From a checkpoint of a small image classifier: arch coatnet, soap at rate 0.00099.
Rows from block 2 of a small image classifier, named by matrix and row number. Rows with one number belong to one channel. Each number is 500 + 25 x the weight over its row's rms, rounded and kept within 0 to 999. All counts start at 0. Numbers have three digits each. After the name is the row's rms in percent of the matrix's.
After each channel's rows are labels from the 100 images, of 14848, where the channel reaches its highest value: "responds to" is what is common among them; "patch colour" is the nearest of a few named colours to the mean colour under the peak. Only what is clearly more common there than usual is listed. The data: scattered letters and digits in many colours.
# convs0: expand pointwise conv (model.blocks.2.convs.0.weight, 384x96x1x1), inputs 0-95
# convs1: depthwise 3x3 conv (model.blocks.2.convs.1.weight, 384x1x3x3, trained with AdamW), a 3x3 kernel
# convs2: project pointwise conv (model.blocks.2.convs.2.weight, 96x384x1x1, transposed), outputs 0-95

convs0.18 066:487501495424512489482521507500490470509515507502493460501536499534488490486538526482503511444556491496536491485543451518487500490460503508459496492530445465486520486491490516453491497533536512514500490502452515534512484502492508474506555465542471515529476514504493531503520495523479489529
convs1.18 126:503507507497484500470439475
convs2.18 070:495481503492544497496418488499501511491508494523505491507540502482495518544494513476489485524483482460499495504504457480456433466455535486495509472495494559530459494496482475522531507510541522516489498498491500522486473500525483521486498469481531467502515514476542512475480452515446507519
responds to: white; pink
patch colour: brown; grey

convs0.215 078:460488497477472499446476503524521484476507481456505501510544522537470528512506495488566477537472528482484530554488492486489471496448535501507498477509474497518521491491487477502477515486509487507498483523552534508514477506557475471508516470529501498518485495522499470461551522494503520545
convs1.215 120:512520518523547539511503482
convs2.215 080:509483503495524443511515547465489470490480511559493487506491484488486533512540471473477476471487445531516580492500487533534502490515519536482489476490486513495489491467478503503525513516523525485479477525487511486495468455509510556511496532535511520515479525448509479514486518500473510534
responds to: white; yellow; pink; orange
patch colour: black

convs0.356 087:498491527509512518487491502535490541527558496501509490491465556500501475545527494505461513552508462479487481494481531506497520503533494498493533524545516498504503473448479465497561489542518531504488496526495496502503523477499440519523515518518509496495543511474495526495500463461478551524
convs1.356 103:486489502465462461492489470
convs2.356 088:498500502477483468490527480511497490503470557562518540482490516508507531522501500460477491499525498494497497506491464491456470467512469497493497498511465501484519495464484514480511462560554511479493448491495480437504467520491462453496485522498509519509448523469518520528508462502486496468
responds to: teal; white; yellow; orange
patch colour: brown

convs0.40 072:484478504489505518443460503466498538466530523510504467492526521473496516528491523487511481516507489507491481506499464465471482516511511484461467514528507570426488547504493531514528487498484519499504501544511526520488516500527521497545512530485498526518470477511493460513500524492434468491
convs1.40 095:495502469497494458448489497
convs2.40 094:492513441466526499472515542456504487516498510525491531507516529467545506494490478493475501524510481426517513474520503504519476475485477496547495503490498499525473528514498480498490513468478475504497531511504490513495533478490507451521505472538478488492466414533531514537523507541515512515
responds to: teal
patch colour: brown

convs0.54 089:497500494506495490528494524498536518510537549480489482502494577536528509532537484510495503458507470487456521514508479479501507508516461523477492503526488553472499493499522497470527476532496505499496513497485514522517502539495507488520480517524503516551453534497555480479459545526549502542
convs1.54 106:513525513528531520499540530
convs2.54 078:460528513482457508508501451459513488528505527507493513458490468517508501466515499551515512497518514505477485498475540515524510478488521502483460505499465500464513501483516524489506426471501487499513510492486490528510479512479513488500489500530546556472471468477531435525474516471449532504
responds to: teal; blue
patch colour: white

convs0.312 080:519514531486487552483493470520510550531496493495462493484491457492515509519492478456514480475469539518468517533483523471499522496523510502498456452494480502465513573502512509550529518513485464513462514499514531500499523438498510526499516490555480490517524503504488531472526521506523493476
convs1.312 088:540531518520503530532498520
convs2.312 084:495469543429526527509468485507490504486562523509515461507495490500499505459533494502514563481510493506515478463530525494521483526490519540483477497562485461521513520477504494515499548537480468473502470542452523500509504520488506501535486541516525500488526472504512482488484466489504504495
responds to: teal; yellow; pink; orange
patch colour: black

convs0.357 091:484506518506485510486501524505521510514582433510500547542495492490483505515513496489486496537481502451537522497493539531516464485498486500504479471493492531506485469509485498530533490518491494484461520468517501497510514423501482547506533515466503487525516510488510513535543531495523449521
convs1.357 092:482505501507479488460537541
convs2.357 120:475551552525524445514505538515499496475497531493459486460492459536485530526494500496495491490519525514484512478516549556497461545467542489522477470492508553507493484465511513470522456505484488476535514481495479477522498528464508499524478529522466510496488516511523507522486516502482474502
responds to: white
patch colour: grey; brown

convs0.330 067:504495516504471556498484548445524501443479507527500517512493492526457487506515468479516479488504499462494496479519478457510534492504505500527517501495488484467511485437475466490526493502511558487481467524523532494502516494481508469508516483475452493563535520502485502540542481516477511471
convs1.330 086:537525505540512520510530522
convs2.330 070:515491533451515520524531549493492481460496514513508479513517485506554540562542501505503510523520480504489522536502508502508504569492532563492478512485504516473484505489480484470508467511504495499495473526500494520497439527496504473475507499481515519454452494489507496462506520520467509450
responds to: teal; blue; black
patch colour: white; cyan

convs0.187 104:492433506479513501480530510460500493489505539502494483486476521526481524501489541529518535523488509509566513512474509515492507497514518493467504518472490534495509442566547505496545526506517510524485506510504518518429486502509548492473512539484491524480467483530501484510519547503516525497
convs1.187 092:467492460509531485514531480
convs2.187 096:522474468496541510479501500461516462516504552457538475468498505533528486521508496500513508505451512491506491513496494516456527470517532528469507534461486489498507482497494510479484476523489517507479508544497517475508521481492507511491493500520435473500434498531419472469488503503515528532
responds to: teal; blue
patch colour: cyan; green

convs0.0 072:476534486510478563522505493466503517524508490463514527484552538488463497502527525527468524513523472473460482441498525490506538484480476536515499537496481505501488468499455487471435506466504474510470515502489506512516493450442493538484513503524510504499491498450494502504503519498493519479
convs1.0 111:512492498483467465489457472
convs2.0 081:510459464475526523497508500495469533462497497466523492481492492470484498537487494513493483510532506503496477495503475486505503470571556466486540509492489488500526530513499484464504450515530486508516506479537535522483529479526509446468490459477468485508543491524530505479496483501563541480
responds to: white; pink
patch colour: brown